{"width": 192, "mlp_ratio": 4, "head_dim": 64, "precondition_frequency": 16, "adamw_lr_other_params": 0.00098, "adamw_weight_decay_other_params": 0.05}
Rows from block 4 of a small autoregressive pixel model, named by matrix and row number. Rows with one number belong to one neuron. Each number is 128 + 24 x the weight over its row's rms, rounded and kept within 0 to 255. All counts start at 0. Numbers have three digits each. After the name is the row's rms in percent of the matrix's.
After each neuron's rows are labels from the 100 images, of 14848, where the neuron reaches its highest value: "strongest on" is what is common among them. Only what is clearly more common there than usual is listed. The data: rendered scenes of toy objects such as cars, trees, mugs and chairs.
# fc1: MLP up (model.blocks.4.mlp.fc1.weight, 768x192), inputs 128-191
# fc2: MLP down (model.blocks.4.mlp.fc2.weight, 192x768, transposed), outputs 128-191

fc1.223 099:114105105148110128112105091143176100153164122152155128144114154131116119079096140156115180116141125137142120134123110099117139084129130129108113106141132157141149149146133084094082151148120106
fc2.223 111:126114145136104136105110145112091101163122115120130133103186102108121121123146138130197116127098107128097116098145127095115111134126134103193115183141120110077139173133108123151140152133083107
strongest on: table

fc1.310 090:145102100114128119089131129140110150118173127160104128183096144151126136146150123138109116111111136110100154109137143136124159109141118107125112136142121121147139176173161102121106165124126090
fc2.310 085:138176151152144142138140120102150155102148154110158115123161137116122164130101190119154097144120106136163088175141083093115132179098155185093143134140147173155127101119114108111151151145107116
strongest on: grey object

fc1.642 101:162140163140106092139116151143165133139145133163185123149109129129111114144123117148132128160137130089139112104142097136156097151128123131120115134153140070111173112096137106145127147141118075
fc2.642 099:139123112136157123135127156114076109122120095118113102128090174101122130139139150151146111088095171120123172157135105132124076110119071146113128081125158125088138139147106124101092110130130131
strongest on: light from the right

fc1.449 103:109093126095133106098112167143152149122165138132129091146122149117140129110164166139105168127123139117162149129137133120139130131106089150090116130099131160178134120158115103131062133142150126
fc2.449 103:150141121142178146142128157124182087158141085130143126169142108054109160147118145126121149158149125135102170101114124140080111119120145139173147127155086140123107134099136160130147107122096178
strongest on: white object; table

fc1.572 080:114138126099092142087107124139097096118098135124130145089160148098130119179143100191116113097132121102149107145157121135121123139133131129137111168143145139124107146112117128135122107166155156
fc2.572 073:140134080107136150135168130105118170106197115167166162132134123142130132104135168121158081149163120098128119128129151124130132144154109122096137103135127150138163128147110117099133131127121069
strongest on: white object

fc1.138 100:132136068138145101126077149126160142088121124129148166098148144083159131145147087131163102108144149158119138154106160152126108148186122109112125138112146062135154112133118094102087127127136133
fc2.138 110:158131140085095124153118139076115129136094099121119127105168173115096135145122109135093134112133159148107172121116108149123142082097144125144126103094114081120110163084115130118150106150173182
strongest on: car

fc1.197 106:124158165140110156133144141130115141125129129124098140148182125131129103126143139107125103150152151134115116132114129097121133155176127161135133122086091119092155159148078084101066153142118096
fc2.197 101:145135118169164080087106122126153161137155112130173130075154130104136125153111109098175158108111117127083114123137118128125106131106126075147137135147090106177131150115118173134135167109117116
strongest on: purple object; its colour: purple

fc1.560 105:119096145102082126146142132112125114110110138139179141104101161159134164121155181128132148150167131124094156149129151152104125092133113159097121148089137112089167164124101096099152065133103115
fc2.560 105:152098137099132145095142110128152071176110133120142100111113133151099133102128108096108144150086119087168147096141108102123149137121106157094152159122161153110131140117088123163154111099110104
strongest on: teal object

fc1.502 103:104110112130141166120164101117134163098087146168146108167120116129088151138111110190134136128140143073145145161157088127153125141117123148114082099111130112130157139128155145118080153144126116
fc2.502 098:141110151111129126086153142132144099134154149125137104095146113121154144142113124108148120119087133144182163105133183127152111109109175153167120133119122154146145099162147120078120091083172116
strongest on: lamp

fc1.5 105:134173135102141110106141095120151162131142120109177108113145098118155148081149104132125139114126131127132151159183139122143131116107158077110143160143134083142106098133143153187130152122126114
fc2.5 098:074120137149133083111170143122100093151129163150122149081159136131130134132124130146057115101133161156160122187145120124119112123119179124137153169142074116161129116141090119082119146158128151
strongest on: purple object; its colour: purple

fc1.546 093:147121136149098110137116128129159111187155118128134175135107129142096128150086134151136110115122164140117109135122151131115123114103100122092115143149173135110114115114119092150135164124131105
fc2.546 087:094138079139127134135092123155086079081152144171115109142156129118112139111145164154152105157165106121089147139149106148135110135155135133142139128133114124108140168106147106115120117132105169
strongest on: white object; its colour: white

fc1.661 097:128100104116145096111142140068137136147150121094135124100175127151201109133147157147115174108118106122136150125131120130154057146104130119083125125156163098144127137136127145130182121083147101
fc2.661 106:152093161129083078084134130097109127141142105114092116148141134093137154118118154157125098148106089134127147123143110115134138130055094075179060158107135153127159145070129144145119131137120136
strongest on: light from the left

fc1.372 102:148149105156111085124108123119152098114150125123158099135128081132138119148143148104110146166123123097094068141140117133112118132110106127112140131146140166116126147130163147097100146130093106
fc2.372 108:109116107141149102116178131110128143137123130160112077105129182146126115134084099118110087104109151094137131091108157095160152145116156108113136142116068079146125135112135099134130105125139195
strongest on: purple object; its colour: purple

fc1.605 105:141092113103115163135136130161122118104129130150087121154090085134134147125126095154123118132123126096144106140143142163161130149155150107118086080144104150072089145137099131154088138093152083
fc2.605 105:134135174148130097130116121103130101132132133138176136089128154126067116133103157144156121134083163121106111141145101175125112160135121113151164141117125126093112206105168141149170149129133117
strongest on: white object; its colour: white

fc1.281 100:105141122100122131123162126092153152114154148104099148095096167148168175103119152192164097136128145127120153173108127082137120113102146123119097169132090116134115131128116097127073111096139155
fc2.281 101:099153119125182123089124106084112121127106188124140155079125118098116077119142152070131137168158130135135154156107164156180166123108133132131129088148147121123136122116126154132143119172134113
strongest on: yellow object; its colour: yellow

fc1.484 101:145115121108127097148150111111110172144105132101145122131156104104114122115179093087123149123125139136170142146179153147118131131126122147093142109084097108166155156123170170119126143142137176
fc2.484 101:127129132140147096161119153132182119092114134174129075097134123109140103162073197152150164093154120101200119086125119128162092143132126152145140154170150131123148139155140119150126131139121107
strongest on: table

fc1.3 107:162137137113123131138076166134096108109135165167104114082126085125144147100081159171151150128120111104128123122126109163184136122174148107103167126078099150167140147130099123132117140111123120
fc2.3 106:103128089121145144126161135139127095140137106121111124118103138096143134115095080141147129152123139133125172150105146168167179126093111174110120119163102162129094143095136119111109133136114124
strongest on: purple object

fc1.542 108:126117131134105115125127103110137132164141135189138138101150097128092127143076165123131107117120117110129117143133121170124119121138128111148104115150120080144164109152112169143125137178144138
fc2.542 114:113159119104129128182108107168112166147098099135107098111106148097151130132131110116143174136144150102140076089116142102120124104091125110131152159118110159111126099141141115119138078086096134
strongest on: yellow object; its colour: yellow

fc1.196 101:103112125153119173120130114106134142101139147118117140123162113109135110109096151098126145113147119104136169111092143116104130161135126142103127100142098163140169106073108131154112156130124118
fc2.196 103:170124094119109125144095159153143070102106131084126099119121169171102153153142115139168142166114097167125099140144103177107146128101114155124093138112132098095126150122116104106140128172146123
strongest on: red object; its colour: red

fc1.15 101:100138128147137163143152162127140151103090210124106149124124154143106114147114145118119091107137119145131142134104115109112122133097114129148122150157163154137118138115121114134164091115158108
fc2.15 101:149122132125110102116132117130136160122141164111129081150138089131114137140142098109126146132113130115093114085154158147136132145100138108121086105151114109167166085133143180161108113123141119
strongest on: yellow object

fc1.295 094:131127150081092101147120172115132136120120071128161123108147105144093112112144098105152134147138135070146151126121162118139136162134137145111078110114131126089122143113153096126157132137151167
fc2.295 092:139146145146109121140165138130122122153134107168114136118119145142170158158128083159150097132137119152112134105144072148122104141151126094116144104123129140131120092156114128139161090139142079
strongest on: purple object; blue object; its colour: purple

fc1.564 095:141152151088074153125128141144151123103129118123155076166132095163118102101098102113133129145129130103138096158088143119114147145133147136150120127141062166112130110123099106121096151136176078
fc2.564 092:121131133150137153104132114115137101093108113171107186163131141105081122126163152128103131142126125101117155113148124136150130138109122129118127122147176141139154127100104125143142106099119123
strongest on: teal object; its colour: teal

fc1.277 095:153183107124132117109136125118130080120132162167095145121118094137103127116173123167120133120127137170130129111168139150122106095119133152147104126101092120084160144147096105132088114094136163
fc2.277 091:115105155133135129161109188118111156130176112105139077094088174124101121139107136141117124130136156137138137137093092141106109120123143114170126159140145181104100168151117125132149133121102108
strongest on: white object; its colour: white

fc1.669 106:086146110128109149125089129122110143150125122149111085155158115090150120139135180170108085112090135126141131145141132124108106126171097128130100104118117141149122135134125119090127123110109162
fc2.669 110:127122115134142092163162103166124092110140121132162127155114132134167104140097112156175125103113161135133117154089102107146144134115125172153081088140150053152148125134131164131136121107152149
strongest on: table

fc1.550 098:130120119146144153113162115163145133132112122092123136131109157123131165120121081133123149092151116099094120150128140146129138126150138112123146114126161132155089108122104149105116142146122108
fc2.550 091:098095170146120129105123183125128175137145121148118126120121154098168130159095191118166088171158134140158111127141123106139122106116108131146159141149139121119154139129169078116134172137147147
strongest on: red object

fc1.243 095:113091114135158134116168153130114145135117130148128102135149153081097140163104144165140135126093153120133157104185094148149131162119162142146130119138107151150097127127140114129115114118109173
fc2.243 101:130141138163132143166150095110131148118143124146081090153117136150167125126141080124090094163119092143160169169137138149098118169117137089110105105114128120125118142093142163125170121125080149
strongest on: white object; its colour: white

fc1.133 106:120122150121147109118124107155135131138126131121097152138177149118139117154098119142082153137128121138119092123093130120119138110081136151124147129165122137125144112128120157133097127140121067
fc2.133 102:157115154169123098100155128116150108098124141192100072114104142120129139149082118095144116157127096107148134136157150137133144124160124136161137176130094137151095140130126117145137159120110134
strongest on: yellow object

fc1.740 104:126101112150151141123159159140113143170146118093141154164138108096123119086141093140149164132113143123118055151185104113103103141128122130066135112146143148094134145113129096150111164149159124
fc2.740 104:161141144128129107089081090115095158139137140153097106123183103163140133123137149150128133119111095121156133137134165154130148091064102128132118116143141144157100124116118133133113130110128130
strongest on: purple object

fc1.273 107:089139107129156113122132129154114109101105118104159106153178125097138109156100135095150161128168158131116148136112136127114101105108110138122164100145103163142131140114166097111075144091125139
fc2.273 100:183128112093093130141047109114131109182150149141085151102131119112124128105130085169109131129152146161098130127116117111092113132164164130139076129123134155166106127126124144152119151138142157
strongest on: barrel

fc1.646 102:115155127139167095105095139094154148104108166160105095106115137132139107142127089148132138126130117106124128092118105113131159117105115139133092133123118162156123122083136165164106140119145128
fc2.646 094:110089121123092175108153161175116092175131151152142157123133109144170109113145169141053111132115076141154149109158153129139110105131119131110172107108141161126133144126122107108165095110127106
strongest on: light from the left

fc1.443 088:118121124165115149129141124125111149115160078114128122132137110071154110123142156150113147152114119161127092120109141116073114153154122112132167118120147134101102165125116153100189123162156113
fc2.443 093:124094154138137108070139146118172098104112143145156128092119155195158156148098118133105156156147085131113143120141104134142145124116172166085145117138151125133170084137185159137105092151165133
strongest on: teal object; its colour: teal

fc1.534 094:076134130097113104118163162110161128160150159112124157157127100108176150152153131152115097145097129134143154139121143166132120150147130086093095137082126117161127131129140056087139104133092124
fc2.534 100:135113138128167114172110139152124147117102179148111146102125125145143196136112103162143122142155163123171145110141111075141144122172119151094153086134155134115093154143120161125130119141123121
strongest on: light from the right

fc1.385 096:158154114163104153114110099180150102136101159177158133105146154126105082076159106133121143115128125180161134136123150092069139141124115153119124123095068060119150111178124124101128124111105123
fc2.385 102:090090160125160148164133121126105135116139095128106110128120109194147139145152116148124139119108103140143158133160138085122138151128083189114133105147151106167148099116111119143141126135085144
strongest on: teal object; light from behind the camera; its colour: teal

fc1.280 111:133092140122113084145087129133134101135128118127123112088182125147115118123164148167118105152121100078134111131134162125139145146144094157133112144147088127135124111130164128153159153211120141
fc2.280 112:101142150126110088159149160120146132152146101125135153157121076121146114109122105176105120125144146122153143114139151150126162135103115059123131146109101158095196125131109139141125081141131112
strongest on: white object; its colour: white

fc1.66 092:111123116089161150141122137154138091139143126176106143092137119155126098155118093135117085131158148111117104124133153175105147105111122158101133130136141115119091148133141147111150118119159130
fc2.66 097:139146147163095139123085145140122151158106137114097090142134123114135123084151119145147151173143095140151140128131123116121103155131106100115163125111175164104168103183170113129111125147114138
strongest on: lamp; candle

fc1.87 101:158152105115094120113169146119142108143116122156104148104143110154144140100109139110146083160156129150129110093117133128102114117149119110105108114120127186147157109149101133085137133122140144
fc2.87 102:150132128150128162156098107148135168123086129138066178158082137129109134127145101085137130115114114146147099096142146120153128142135132104111113185135129116103063120106118130170144100149131164
strongest on: red object; hammer

fc1.112 095:114125102127092181144128115136167114117118119108168133128123141157150132121133071114166097132139121109157121128121118153127110142153121132117118111102122137124131115178116168116088133110105152
fc2.112 106:171173154117123157124154111119085153103133154180114129112136159141089147106101136127133126124126127144155139137134123143114136128099171166121126137151140108132169135107130089144103133140096119
strongest on: grey object; black object